A small image classifier, trained from scratch.
Model: arch vit, norm layernorm, patch size [4, 4], layers 6.
Rows from block 3 of a small image classifier, named by matrix and row number. Rows with one number belong to one neuron. Each number is 128 + 32 x the weight over its row's rms, rounded and kept within 0 to 255. All counts start at 0. After the name is the row's rms in percent of the matrix's.
Before each neuron's rows are labels from the 100 images, of 14848, where the neuron reaches its largest size: "top examples" is what is common among them. Only what is clearly more common there than usual is listed. The data: streak pictures of flow and ridge fields.
# gate: MLP gate (model.blocks.3.mlp.gate.weight, 384x192), inputs 0-191
# fc1: MLP up (model.blocks.3.mlp.fc1.weight, 384x192), inputs 0-191
# fc2: MLP down (model.blocks.3.mlp.fc2.weight, 192x384, transposed), outputs 0-191

top examples: whorl
gate.173 027 [101 149 147 183 119 117 153 142 119 176 117 168 130 149 145 121 136  76 149 103 147 149 106 147 107  78 201 126 152 153 148 112  33 144 144 159 115 142  78 134 101 115 152 190 126 103 133 142 120 124  93 131 148 153 138 132 137 154 106  99 136 117 138 133 109 113 123 138 111 173 153 183 134 102 129 114 106 165 123 158 114 132  78 158 127  89  45 124 153 108  66 105 123  94 167 103 133  97 105 164 169 127 146 155 118 126 131 166 141 177  98 120 161  96 123 106 121 143 118 125 108 175  98 131 168 135 141 166  91 117 116 135  56 143 132 151 127  98  98 191  76 196  50  97 237 103 142 121 102 114  78 188 134 109 143 130 171 107 153  94 155 160 117 107 175  58 142 149 118 130 107 114  70  23 133 129 115  87 134 138 118 114 165  58 140 188 167 138 122  90 148 160]
fc1.173 028 [ 96 147 101 140 123 124 136 120 139  79 161 145 147 159 159 159 129 124 120 130  73 157 123 177 130 108  83  96 138 127  63 101 105 166 140 123 130  82 123 150 114  94 179  67  95  96 146  60 113 155 171  94 139  29 179 143 182 150 117 110 187 125 136 136 120 130 163 173 134 177 142 103 115  90 133 159  94 112 141  97 148  88 108 104 110 101 155 182 149 148  42 177 108 155 138 138 134  82 106 152  93 119 108 175 182 139 151  97 148 100 138  97 167 121 118 118 114 122 106 163 120  87 101 133 152 128 132  72 141 109 123 120 157 111 146  95  77 128 162 103 170 175 100 151  47 132 141 126  67 149 177  99 144 146 181 169  68 118 133 144 101 123 164 121 132 149 116 103  96 163  67 194 111 230  93 141 165 127 114 138 135 152 139 152 139  99 175  85 137 186 111 128]
fc2.173 028 [159 133 136 125  86 150  89 158 145  77 176  91 151 177 114  74 147 120 152 116 167 117  89 126 152 185  89 118 170  90 161 106 122 130 128 126 176 120  84 106 120 122 126 167 162 129 119 114 157 123 162 108  99  70 188 107 165 182 158 188 163 125  96 117 141 130 115 234 124 157  71 113 160 152 127 158  52 109 118  88 157 131 140 131  77 186 124 138 131 143  68 120 194  59 105 150 115 148 147 123 158 124 166  80 162 144 140 115 106 116 134 130 135  88 147  96 125 109 108 132 130 171 154  20 131 150 145  50 110 148 139 115 148 145 115 117  84  80 110 132 191 124 133  96 106 105 143  90 117 119 122 109 141 118 127 174 126 137  95 171 139 138 158 123 141 128 219 178 121 165 114 178 165  69 142 122 125 140 133 100 113  58 183 139 154 103 109 132 123 139  97 134]

top examples: spiral
gate.181 051 [ 77 111 106 114 108 110 170 105  98 126  88 127 119 124 156 211  53 143 134 170 132 121 100 128 110  81 142 168 154 177 113 162  74 123 129 141 148 189  94  98 146 113 126 113 112 117 123  98 134 118  62 162 124 137 116 127 178  69 147 125 169 139 104 140 125 114 120 133 190 169  98 167  85 118  94 159 193 133 110 142 127  75 102 112 124 160 168 125 174 109 213 173 114 147 133  97 108  93 106 123 134  26 145 171 133 101 127 126 117 137 181 129 124 128 150 161 121 160 102 163 150 131 138 131 112 101 117 200  90 151  94  82 141  75 172 131 153 128 160 112 144 108 160  86 165 150 172  86 130 106 149  99  64 160 151 180  98 136 153 106 148 139 126 106 146 112 169 160 156 110 107 169 113  93 117  93 182 128 154  94 164 106  52 100  89  70  79  73 123 175 140 152]
fc1.181 057 [ 94  91 112 132 107  85  99 163 163  75 144  96 130 186 104 119 120 165 121 167 157 132  83  92 127  62 185 177 122 132  93  71  81 135 102 125 135 166 119 126  98  97 157  70 101 133 109 106 164 126  69 186  66 151 145 134 159 125 158 135 131 120 124 122 170 161 117 143 144 149 131 111 151 182 142 112 172 154 165 139 112  97 115 154  99 108 108  97 132 165 165 139  81 121  67 125 128 136 127 149 190  49 152 143 108 103 145 137 164 136 172 115 152 171 156 156  81 122 165 109 120 162 127 162 102 111 105 155 150 126 105  84 127  58 135 154  86 120 109 141 117  91  90 124 172  52 107  68  96 184 128 128 125 120 171  80 118 169 137 129 152 122 118 101 164 153 160 101 166 133 123 255 118  89  95 150 129 104 121 149 107 163 142 131 166  88 126 136 201  97 121 130]
fc2.181 054 [129 173 124  97 130 149 140 163  68 119 123 152  86 171 107 150 144 135 144 114 178 132 124 157 145  45 123 111  94 122 101  55 185  97 178 128 111  67 140 103 101 160 155  70 117 180 134 110  98 109 148 154 121 150  99  99 110 161 117  83 120 119 107 128 135 131 158 147 111 111 203 132 124 173 107 115  86 123 140 156 160 113  89 160 142  91 147 122  56 129 130 143  77  75 130 131 117 134 122 174 124 152 116 132  82 115 132  96 194 149 111 139 211 111 167 115 193 158 106 152 135 177 159 105 167 113  26  94 162  75 122 100 105 114 136 118 115 148 142 105 110 138 128 197 112 142 113 177 142 186 199  64 164 138 137 124  99 126 114 142 130  86 124 113 109  96 137 108  56 128 172  82 140 157  96 124  79 108 147 126 179 109 129 146  88  98 189 151 123 164 146 110]

top examples: whorl
gate.343 157 [127 110 102 103 134 151 103 132 130 128 145  90  81 164 128  91 140 187 159  91 134 136 126 115  34 135  94 117 133  97 170 105 119 120 147 114 135 209 122 123 110 145 150 166 171 104 170 156 168 116 111  86 138 143  94  99 155 201 158  86 130  85 185 121 192 104  87 159  37 113  81 197 147 150  97 138 136 179 121 102 117 108 116 137 118 104 143 117 119 163 104  91  90 144 196  89  81 146 117 166 137 110 173 143 202 163 156 116 122 129  95 157 125 120 144 126 135 122  81 125 149 122 122 162  69 105 130 105 110  41 165 131 124 178 126 207 150 100 164 133 137 139 148 129 118 103 108 162 188 119 142 118 155 108 117 132 135 131  77 136 193 169 168  98 116 137 155 194 146 104 102 131  99 138 152 175  88 119 111 158 156 120 153  45 112 150 156 178 120 114 136 101]
fc1.343 159 [144 181 135  75 122 118 120  64 181 110  75 137 119 117 147 135 151 132 233 108 215 144 134  75 110 104 107  93 108 175 115 115  88 163  83 157 150 124 142 126 113 138 109 163 131 165 100 150 123 124 147 149 147 138 138 147 136 141 133 147 126  88 185 139 145 192  85 146 176 142 114  74 157 144 123  88 115 143 110 133 127 164 162  87  67  86  96 143 157 135 144 122 120 153  83 120 124  92 160  86 120 110 108 128 119 170 108 144  52  90  95 159 133 195 127 109 201 137 141 102 114 102 156 163 122  90 114 109 144 107 151 103 162 123 150  74 108 118 119  56 123  83 146 135  80 145 143 137 151 101 180  61 134 163 100 158 165 133 125 141 192 132 143 134 170 140 161 139 192 115  62  86 185 170 122 174  94 145  88 125 170 117 125 119 152 105 150 167  99 122  51 127]
fc2.343 161 [150 139 114 169 122 147 146 167 107 130 140 150 156 131 139 144  54  90  12 147  75  71 133 195 144 145 124 138 122 120 131 153 105 142 142 114 113  77 152 109 134 126  70 125 130 141 109  96 100 155 110 115 131 158 101 141 120 102 155 118 132 163  37 136  71 108 190 116 134 145 125 133  74 150  84 108 106 105 157 173 127 107  93 116 170 181 136 140 148 115 122 184 109  96 158 134 141 113 101 156  99 181 108 120 128  44 129 145 173 133 217 112 104  61 114 117  77  94 173 170 124 140 118 117 175 151 120 134  85 151  79  96  85  99  86 149 168 185  89 144  98 169 135 157 157 130 141  77 120 111  97 181 111 150 115 148  75 109 139 113 106  73 119 113 145  95  68  89 140 121 134 148 132  96 113  83 171 109 177 121 111  87 170 183 110 123 124 121 135 153 151 165]

top examples: saddle
gate.211 077 [105 125 153 134 159 104 125 162 142 106 121   0  88  99 118 178 133 138 133 177 107 100 122 137 151 176 110 123 126 122 148  90  42 185 141 105 149  98 151 134 153 104 167 125  52  94 167 115  97 163 149 178  30 147 192  96 134 151 102 156 138 113 156 162 198 142  99  97 132 134  76 158  96 121 116 131 118 137 125 125 126 128 130 127 112 127 145 111 123 156 104 169 125 134  89 149 136 140 137 130 125 147 158 166 120 160 112 109  97  98 130 197  31 146 106 162 137 114 105 154 107 102 145 141 120  95 130 158 108  84 117 189 123 108 142 133  91 131 103  64 199 149 108 180 141  94 155 145 143 132 161 117 174 102 105 138 105 156 152 190  87  85 134 124  97 159 138 178 113 169 174 136  98  81  73 165 137 125 124 169 139 136 101 145 172 129 161 152 120 141  69  82]
fc1.211 064 [ 81 109  87 132 159 161 211 130 121 109 126 154 141 154 175 177 133  98 101 144 101  94 128 174 146 106 133 117  85 159  77 119  34 118 102 129 106 126 162 145 178 164 108  73 116  66 139  62 152 183 127 177 114 137 140 129 130  74 183 189 143 116  90 176  94  81 161  37 140 117 156 107 153 120 106 124  80 169 139 139 159  86  77 176 140 143 147 138 106 153 128 179 161 171 107 112 123 110 107 101 101 134 165  90 111 115  95 103  89 131 143 110 142 150 100 118 136 103  89 135 106 169 163  94  93 147 125 170 111 145  85 107 157 136 167 159 114 144 125 144 132 138  98 172 142 145 140  80  86 187 180 134 107  92 173 172  85 147 107 128  72 101 103 105 140 104 114 161  62 105  95 111 162 168 131 107 192 175 135 115 166 105 135 152 151 135 108 145  97 135 111  73]
fc2.211 062 [112 145 135 128  76 144 136 148  50 169 100 200 163 161 136 118 143 184 150 133 165 191 145  91 103  81 106 125 126 156  86 106 149 129 121 104 154  84 198 134 112  95 139 108 108 156 126 188  83 156 126 135 216 159  49 112 134 140 107  85  78 146 153 113 175 124 136  87 141 169  84 110 107 149  73  67 189  94 120 140 109 126 106 124 151 121 130 117 120 123 119 131 119 188 165 162 131  80 124 182 101 142  74 101  98  74 135 179 150 122 122 146 148  93 112 136 161 152 149 100 133  86 106 106 136  95 172 104 139  26  95 126 145 107 104  92 131 142 135  86  78 121  85  82 127 146 134 164 142  95 130 101 188 139 119  67 109 189 119 140 212 136  88 105 134 104 116 133 171 112 154 164 127 150 119 132 162 136 154 130  97 147  97 143 155 130 151 127 113 166 174 125]

top examples: whorl
gate.207 145 [113 113 168 114 170  33 129 124 160 128  88 119 103 122 116 124 173 127 181 207 165 119 163 130 105 155 141 131  69 142  83 111 120 139 189 115 125 102  72 162 105 147 159 138 151 157 152 172 128  85 151 122 189 152 106 130 151 144 122 105 128 130 151 120 163 125  30 158 165 131 185 180 175 107 152 137  86 141 171 157 111 170 155 122 111 115 121 124 102 133 103 119 144  87 105  75  24 139 125 181 146 129 182 162 114 185 173 107 138  29 140  78 109 150 157 103 133 148 133 134 117 117 106 157 103  94 125 141 152  98  84 140 133 127 110 133 126 167 150 104  88 138 122  83 124 118 108 131 133 120  87 133 119 122  85 154 155 104  83 203 130 104 138 169  85 142 176  84 131 152  50 175 148 123  94 152  67 119  93 118 160 117 102 133 122 152 179 103 132 126 145 108]
fc1.207 134 [ 66  99  87 139 155  97 165 101 132 121 177 113  88 134 174 124 183  93 101 155 130 115 121 187  81 123 155 162  98 125  92 117 111 124 158 115 144 145 108 143 159 103 156 141  95 133 176 119 143 115 175 195 140  96 122  85 134 147 144 125 100 108 149 180 152 138 123 133 161 103 157 168 165 106 192 132  84 143 145 107 107  93 136 175 102 157 133  87  70 178 149 116 199 107 170 114  68 116 131 139 183 143 184 145  78 171 155 173 145  96 119  95 164 137 148  87 120 168  82  73 122 168 160 144 115 125 124 132 167 100 127 133 128 212 103  95 137 117 150 152 130 171  51  97  97 140 110 137  84 148 130 216 120 152 121 120 160 132 133 176 104 145 174 100 106 167 106 124 109 120  48 160 113 123 165 134  99 143  52 104 128 103 134  88  91 158 166  77 137 123 145  70]
fc2.207 139 [132 124 164 135 200 135 120 111  83  99  86 131 123 121  99 155 148 111 148 115 122  85 118 164 114 178  64 136 141 142 129 124 155 122 132 129 118 113 149  97  96 141 167 124 130 144 151 125  93  98 101 140 149 117 113 141 169 154 183  67 115 179 129 112 176 103  74  76 176 158 174  77 120 161 134 136 161 112 146  95 163 101 124 150 174 107 134 131 122 123  99  86 125 123 194 149  95  95 121 192 143 129 147 166 118 145 187 128 181 107   6 123 110 133  95 125  63 137 159 134 135 128 116  65 124 142  96  87  97 153 108  94 105 141 130 113 180  88 161  75 156 146  97 124 121 154  85 150 127  70  69 130  95  57 145 113 147 151  72 148 114 118 173 113 135 105 146 117 129 161  99 225 153 180 122 170 143 178 149 115 142 177  84 122 105 133 171 125  92 176 164 166]

top examples: spiral; whorl
gate.163 039 [100 154 151 153 102 143 106  96 148 118  88 161 138 136 118 145 167 134 143 173 187  82 129  74 130  94  75 119 125  53 150 108 202 149 118 152  94 142 132 122 136 109 174 136 163 135 133 165 133  72 118 113 128  63 126 123  78 123 140 116  93  48 141 121 143 141 120  79 149 115 100 100 131 145 163 144 135 146 147 132  77  88  91 110 144  94 101 183 146 169 178  98 134 177 169 130 150 246 117  95  34 147 131 174 121 134 105 117 184 106 104 136 161 115 116 104 113 100 125 137 133 111 131 132 133 115 129 122 113 135 146 128 126 150 166  70 166 136 251 174 107 127 108 143 130 116 134 115 153 171  72 133 195 115  35 119 142 121  90 130 129 126 133 123 112 142 127 145  95 101  97 108 120 175  93 119  61 115 138 169 149 108 109 136  98 115 137 156  63 109 157 151]
fc1.163 036 [101 119 124  89 126 145 140 109 140 114 153 186 101 159 169 156 135  87 181 138 146  76 157  49 140  91 133 120 165 164  71  79 142 154 112 133  98 130 111 138 130 104 117 128 111 162 124 106 156  89 172 161 125 105 106 166 109 121 156 117 169 115 103 115 126 131 144  86 157 187 104 122 111 164 102 131 159  87 142 157  77 169 143 129 129 172 152 135 129 219  84 113 134 151 171  93 130 167 150  99  64 119 160 162 146 112  41  98 206 106 116 116 177 143 111 164 147 126  84 165 136 138 151 126 136 121 109 129 126 142 128  34 145 131 137 126 135 147 161 123  95  74 150 160 130  98 121 131  98 173 141 125  78 102 106 199 106 128 110 121 182 128 161 122 160 179 155 166 124 128  71 136 157 111 121 135 107  92 127 104 111 145  58 149 105  79 163  92   8 171  99 118]
fc2.163 036 [108 103 132 158 124 128 163 118 139 134 149 115 157 135 126 125  49 126 177 132 146 191 130 126 104 156 203 178 146 123 102  85 124 146 112 134 151 142  92  75 150 121 146 150 131 130 142 103  98 146 138 138 125 165  90 125 154 100 146 138 169  60  84 148 120 125 178 139  79 107  61 166  64 113  81 143  90 112  55 152 116 156  78 100 120 143 156 127 172 132 121 152 220 141 129  91 170 192 154 115  96  86 119 121  91 122  98 125 156 134 124 169 101 175 135 149 102 173 121 119 114 175 151 127 158 113 125 147 154  39 132 117 106 109 162 107 116  86 130 165 108 113 159  82 135 175 131 108  76 161 132 123  93 131  97 103 192 119 169 101 163 135 129  83 135 126  91 185 134 148  83 176 120  84 122  87 222 146 146 178 152 137  61  71  94 141 117  79 145 116 123 128]

top examples: saddle
gate.254 069 [127 159 166 165 170 131 133  72 141 105 185  97  84 145 141 132 174 153 104 141 127 125 121 183 125 135  96 123 145  86 159 104 110  51 134 137 134 111 101  90 144 199 116  93 130  94 129 159 147 114 156  69  64 121 153 146 119 170  69  86 134  75  71  89 120 169 132  98  71 160  92 159 141 134 117 110 142 120 138 108 131 105 100  76 109  74 128 171 141 174 200 128 128  96 112 127 123  88 132 165 182  81 111 108 131 189 147 120 139  95 104 120  67 132 105 113 101  69 112 171 132 126 101 149 130 140 152 145  94 113 224 150 113 121  97  99 164 109 149 134 135  81  74 133 104 147  62 180 199  87 173 127 217 111 186 141 134  69 124 140 150 136 126 122 168  91 129 155 147 187 152 140 133 113 107 155  97 117 112 107 145 132 168 106 138 116 132 131 109 127  91 171]
fc1.254 073 [104 154 127 142 119 133 177  99 111 114 135  92 110 134 107 117 131 159 101  97 137 128 152 113 131  89 148 136 141  71 172 115 116  75 110 103 152 108 153 122 143 121 114  92 174  83 113 129 149 138 154 150 102 105 144 138 118 140 101 119 100 109 122 141 124 117 149  68 109 138 129 128 134 182  84  88 193 152 134 143 157  34 131 176 100  65 119 175 110 128 197 176 127 132  73 134 144 170 209 166 193 139 133 128 119 115 172 130 142 125 105  95  99 127 142  88  82 155 102 143 111 127  98 102 125 110 106 183 101 152 171 150  90 104 105 102 202 115 101 198 156  79  36 118 116 158 135 121 156 134 146  77 141 105 127 144 190 111  89 124 119 139  82  80 159 141 167 151 143 162  64 212 136 215 109 136 129 146 132 178 124 116 182 126 106  76 112  80 105 132 155 170]
fc2.254 064 [125 124 167 152  98  97 124 157 131 151 120 130 107 124 132 139 134  71  85  98 109 147  61  99 131 185  91 140 118 147 141  76 144 111 120 142 125 110 105  97 185 126 151 136 133  99 120 148 140 158 128 108 109 121 175 127 113  80 132 160 111 113  75 132 154 120 121 168 168 186  97 122 118 121  85 161 155  43 156 129 169 144 113 105 152 147 130 119  99 120 162 176 160 194  82 120 142  65 176 133 188  91 100 135 188 140 121 147  90  98 170 163  47  76 105 118 181 181 126 104 168  82 159 169 125 169 144 194  62 181 129 148 152 132 111  73 147  73 119 115 101 147 180 110 113 146  86 137 143  55 156 114 126 145  65 168 122 133 161 139 149 121 185 117 133 165 103 123 186 107 196 125  56 100 136 126 150 112 146 109 106 161  66 129 105 124 120 119 125 150  92 145]

top examples: spiral
gate.127 097 [165 130 107 141 174 105  81 120  95  56 112  84 130 149 150  94 180  96  90 117 145  81  92 171 110 110 115 167 134 123 124 118 180 139 157 157 102 207 190  95 160 177  96 129 115 147 145 175 119  96  90 168  95  89 131 120 105 152 215 126 116  95 134 152 142 146 110 102 120 130 151 105 107 131 152 144 144  91 127 155 150 100 155 119 140 114 154 181 118 137 119  99 163  73 175 135 112  93 109 100 138  97 143 130  47  99 119 169 127  97 130 193  72 134  76 174  80 130 102 108 163 136 129 159 135  95 142 108 144 113 138 123 184 168 106 116 115 122  66 139  97  92  97 141 184 106 133 182 149 187  42 120 161 142  35 113  93 142  84 117 146 150 168  96  58 124 188 163 133 135 117 109 150 172 120 123 134 160 134 150 124 128  84 150 147 125 168 143  89 103 107 158]
fc1.127 095 [152 137  96 165 202 121  81  84 120  84 115  55 107  86 130 121  81  84  99 147 113 102  97 101 147 188 110 176 101 111 179 140 165 156 145 142  81 204 182 127 146 126 107 141 116 150 161  95 111 136 107 110  60 128 175  84 100 117 169 129 139  42 149 158 126 131 143 196 152 162 179 135 116 141 129 158 148 149 108 122 176 133 119 148 148  99 170 143  77 102 144 116 120 128 146 120 130 132 143 113 129 136 148 194 130 124  91 174 108 133 128 142 129 123  98 123  88 149 145 135 157 200 174 144 169  96 118 123 108 110 172  83 174 150 141  79  80 134  58 103 124  99  93 165 110  89 119 193 118 128  92  81 187 153 139 136 150 158 136 136 106 121 118  81  92 144 163 150 101 101  68 124 126  81 130 129 114 127 136 175 129  77  95 120 187 146 191 129 164  72  79 132]
fc2.127 080 [ 87 118 142 132  34 119 101 125 135  81 133 105 127  70 166 126 173 107 139 155 130 118 107 149 144 137 107 162 159 118 142 182 118 177 138 161 127 177 130 141 111 144 148  96  73 143 116 109 152 104 124 146 135 145 136 101 112 116 138 154 105  97 111 144 102 104  94 196 156  96  80 138 148 104 164 127 134 133 117 170 160 108 137  24 114 119 159 166 124 107 161 109 151 117  80 127  92 122 118 104 127  94  94 196 175 132 113 141 108 137 123 147 159 132 108 132 135 131 140 169 128  72 146  99 155 104 155 146  69 138 129 194 112 111 135  96 160 205  73 160 126 134 137 129 134 154 102 198 139  64 136  98 171 105  78 136  90 129 192 149 138 113 119 155 105  91 140 195 154 182 121  66 113 154 134 147  75 118 139 152 134  63  29 127 138 135 140 181 203  56 134 140]

top examples: spiral; saddle
gate.71 135 [ 74 123 139  99 178 146 163 150  82 124 114  85 108 139 111 127  89 141 132 148 128 131 130 138  64 103  77 147 180 155 122 132  85 128 101  96 164 133 103 104 181 171 165 205 114 107 161 144  93 161 161 132 131 113 145 106 158 114 104 133 153 115 168 140 137 149  23 104 103 128  74 112 146  65  88 184 121 141  80 205 152 142  94 110 108 151 121 135 101 162 172 179 147 137 125 159 111  53 137 165 139 171 179 129 123 183  84  80 122 102 112 148 102 138  97 134 154  93  78 100 149 116 124 209  68  34  98 129 110 104  88 137 111 162 143  95 155 181 145 104 146 158 156 165  85 164 158 102 138 115 161  69 140 153 136 137 111 100 123 140  98 128 127 148 118 123 141 112  65 111 146 105 146 157 115 122 159 129 150 155 129 154 205 141 122  92 158 160 137 179 117 111]
fc1.71 134 [120 116  90 196 133 203 172 133 113 174 181 148 110 122 190 158 129 145 138 140 137 107 152 126  74  75 107  97 184 162 124 129 131 115 113 157 133 126 114 116 160 149 101  67 180 112 175  99 163 120 138  83 157 133 117 152 106 106 126 125 161 120 182 109 145 144  66 100 108  61 108  66 154  88 114  97  86 161 122 168 151  89 103 178  98 114 103 137  91 169 113 154 136 153 201 110 111 105 106 113 106 148 154 137 113 123 132 133 126 156 120 130 133  95 121 146 130  83 108  74 129  98 111 209 107  88 120 134 153 124 144  98 200 117 133 112 126  96 126 221 140 156  94  62  94 155 105 139 133 120 115 137  89 150 116 203 169  86 127 106  92 189 128  57 132 116 138 162  93 106 109 123 143 177 193 115 144 162 118  89  85 134 133 111  45 130 143 105 180 138 150 135]
fc2.71 143 [157 141 110 157 131 118 147 100 178  96 101 198 189 142 130 108 134  97 122 114 115 131 140  68 163 159 178 114  88 120  96 121 123 148 141 113 108 105 162 179 118 102  72 108 119 137  88 136 103 167 155 183 148 135 122 120 124 123 154  58  94 132 124 169 150 115 222  66 181 130 199 159  97 131 121 106 197  91 145  81 121 158 160 184 140 128 149  82 174 116  88 117 122 150 102 107 146 140 129 108 163 132  87 160 147 131 103 126 156 108 150  77 127 137 140 103 137 165 194 152  89  96  80  42 143 182 130 134  91 120 113 116 142 127 120 121 113 117 134 112 119 126 127 101 185  54 155  97 108 134 132 227 107 105 110  75 149 173 138 141 163 108 157 144 127 153 108  97 119 128 108 178 150  77  96 134 135 113 124 180  93 109 102 133 193 160 103  63 100  84 107 108]

top examples: spiral
gate.329 114 [135 130 120 182 161 145 122 152 136 138 116  81 149  95 120 148 134 129 102 168 138  53 109 163 105 145 162 196  95 119 166  87 133 175 135 102  38 191 156  98 164 139 162 117 129 179 129 135 163  81 127 135 103 124 164  98 104 109 201 168 175  41 133 129 115 156 146 137 152 116 104 110 121 128 136 154 110 130 143 146 134 108 163 103 134  70 130 125 128 218  93  58 140 107 167  75 138 209  88 123  90 133 111 131 126 132 114 167 156 112 151 131 117 143  97 113  80  93 127 165 126 184 160 145 173 118 111 141  89 114 137  67 144 135 112 121 133 122 132 105 109  94 163 145 140  84 108 216 154 139  64 106 169 144  45 145 107 101 138 132 124 113 101 121 106 146 137 154 122 170 106  92 136  67 118 130 118 148 142 142 122  96  50 139 200 113 166 106  96  91 110 135]
fc1.329 109 [148 182  87 136 155 152 112  92 148  55  82 143 115 126 143 153 163  85 100 171 139 106  57 215 139  98 146 159 108 130 175 136 160 178 130 142  80 216 118 102 145 156 125 174 126 153 125 130 148 129 116 145 122 147 132 115 100 157 187 122 140  34 119 118  95 141 122 155 138 165 144 163 127 123 162 102 164 137 116 120 116 144 121  78 122  89 104 168 124 142 161 102 132  24 177 108 130 135 113 160 129  60 121 140  82 123  79 158 151 118 129 121  96 144  97 146  83 118 177 124 144 195 166 133 167 123 139 142 112 131 133  96 142 137 139 142  88  82  98 113  57 130  71 116 180  78 131 129 146 158  44 161 188 112  79  95  60 151 115 121 141 115 131 102 109 103 134 177 126 133  91 116 142  78  73 110 121 134 101 121 145  94 140 138 166 133 180 109  99 128 105 157]
fc2.329 096 [122 109 142 140 150 110 139 131 106 135 166 142 118 115 156 149 176 130 131 126 163 116 148  65 128 138 150 158 169 108  95 177 128 122 130 145 110 181 135  78 148 140 173 117  92 139 158  94 141 128 142 130 140 160 124  93 152 124 161 156 191 100  25 115  54 121 137 161 111 130 126 167  52  67 185  74  99 101  68 137 186 157 133 126 148  69 127 156 147  48 174 136  99 110 149 170 164 114 135  83 169  81  96  92 114 132 116 132  90 147 122 128  90 181 103 130 145 138 153 192 116 133 143  96 139  97 143 203 122 168 123  97 130 108 102 125 104 145 113 150 117 127 144  48  96 149 133 168 122  99 162 113 160 115 102 148 126 122 155  67 114 122 142  72 104  82  79 174 179 140 110  65 125 149 148 133 164 144 145 183 118  80 141 121 140  95  85  99 167  54 155 126]

top examples: whorl
gate.264 123 [169 143  82 134  99 152  74 108 140  88  90 154  88 166 162 127 107 132 144 160 153 116 126 120  89  83 114  94 135 101 162 125  91 139 165 189 152 165  99 171 128  96  92 151 194 133 112 103 162 142 147 118 169 120 123 132 149 149 147  91 127  93 179 131 169  83  47 137 109 112 152 169 102 154  79 110 164 172 153 112 114 140 110 127 144 161 183 158 139 153 108 121  97 151 139  96  45 143 166 142  86 114 131 130 164 145 104  84 163  62 110 104 115  89 147 158 150 165 139 112 147 129 114 159  92  64  81  89 118  60 181 102 126 145 155 152 117 132 155 104 162 118 160 154 139  97 115 143 126 129 154 171 106 100 119 107  99 152  62 203 168 163 174 110 107 147 163 156 167 131  97 110 148 114 116 132 105  88  90 167 248 123 116  93 108 194 157 107 123  84 102 144]
fc1.264 135 [142 252 121 138 147 166 164 107 121 119 134 139 108 135 160 173 126  65 135 140 109  97 107 178 213 103 119  85 123  96 149 116 133 114  39 127 105 106 135  88 146 107  83 111 105 136  50  47  92 148 135 105 138 158 150 184 118 117 141 129 172 144 120  75  99 203 178 134 106 166 145  65 127 147 128  67  80 134 129 147  97 132 147 108  63 127  68 166 165 127 130 164 130  73 158 128 171  99 116 128  98 142 123  74 136 101 125 179 162 104 133 138 109  78 137 140 146  92 154 117 117 174 129 125 159 132 164  93 129 165 132 122 123 125 151 141 110 126  97 110 114 161  98 107 148  99 172 158 148 103 111 178 128 135 138 144  88 118 123  96 128 106 141 128 214 104  61 125 135 165 159 122 129  99  86  96 172 148 125 113 169 122 129 159 140  90 152 131  77 145  92 182]
fc2.264 145 [123 135 140 130  86 156  83  92 136  66 101 116  88 201 140  70 170 103 126  97 125 163 132 100 136 144 105  98 139  56 140 124  95 170 128 176 134 135  59 125 110 118  84 139 140 135 147 127 180 146 163 155 127 127 111  93 149  99 149  67 123  57 124 155 155  93 120 129 116 116 115 127 136 126 113 116 150 138 136  87 134 128  85 124 154 166 160 154 121 166 112  91  89 139 149 119 115 162 109 143  60  87 136 110 126 135 110 108 179 121  91 119 135 146 182 137 154 144 107  80 172 157 154 128 141 123 128  52 164 133 141 106  68 156 170 114  79  93 186  87 201 169 175 179 176  61 124 157 119 142 121 182 118  99 117 118  96 178  95 134 156 144 153  96 147 170  84 196 141  91 105 152 137  90 162 158  72 181 111 157 149 110 174  67 116 191 154 152  95 123  88 100]

top examples: spiral
gate.164 154 [162 150  75 136 101 143 135 106 178 149 150 119 170 138 131 127 119 118 120 136  89  86 102 135  80 117 136  94 138 139 153 145  86 128 169 166 186 126 126 125 143 126  92 170 121  84 120 120 104 141 124 133 106 149  80 116 106 139 108 136 125 102 189 144  94 145 106 132 123 135 114 131 110 132  86 122 147 156 166 186 114 120 103 121 120 149 159 138 157  95 104 177 113 143  72 138 136  62 112 124 141 160 151 107 158 102  99 140 108  70 140 100 119  90 120 120 146 106 163 151 132 135 148 209  99   0  81 108 128  75 156 157 165 132  83 102 126 130  76  97  79 162 108 141 144 164 190 102 154 129 107 168 187 233 131 140  54 146 134 206 101 131 117 118 128 101 119  87 113 102 132 103  87 136  92 124 153 101 107 133 127  84 182 192 181 129 111 145 158  99 138  82]
fc1.164 171 [139  71  78 146  96 135 142 131 117 130 161  96 164 125 125  91 102 143 110 171 100 137 145 129  19 130 164 106 144  91 153 125  94 139 240 135 179 152 110 126 153 146 131 173 130  90 156 145 110 122 151 139 134 137  98  55 157 157 115 103  86  91 170 186 121  78 155 125 121 102 127 183  96 123  95 153 154 140 163  84 149 115  94 145 188 145 216 100 147 114 137 111 131 130 113 121 156  91 133 113 128 125 113 125 135 111  98 120 104 107 136  82 144  89 125  99  79 127 127 216 135 105 138 156  97  66  83 133 119  10 148 188 128 121  79 121 163 132 160 148 139 127 137 134 118 100 160 122  96 117 192 105 166 151 158 124  92 144 169 194 108 152 132 130  56 159 127 134 125 117 111 111  92 121 136 129 146  94 129 173 115 100 147 128 134 141 102 117 183 103 166  66]
fc2.164 178 [114 113 181 111 168  82  96 142 120 117  96 133  83 125 136 129 175 147 132 116 165 134 132 145 163 159 113 173 104 172  84 143 155 104 106 112  80 142 133 205  67 130 153 117 137 140 139 134 173 138  96 127 155 132 124 154 181 105 128  97 140 153  78 109 155 108  99 141 109 112 141 142 171 100 156 147 116 115  96 129 174 149 141 121 122 109 107 133  66 121 136 115 125 115 173 139  76 154 145 168 181  95 113 174 101 161 185  71 116 154 118 162  87 150 130 156 134 188  96  98 140  97  61 100 130 167 182 149 158 182 105  80 142 121 164 169 110 148 124 132 169 103 138  55 136 144  62 160 129 177 100 117  38  79 104  95 208  73  79 100 113 108 116 173 125 108 115 156 157 156 106 178 159 146 120 129  56 139 124 103 170 169  72 105 110 167 189 120 110 161 127 162]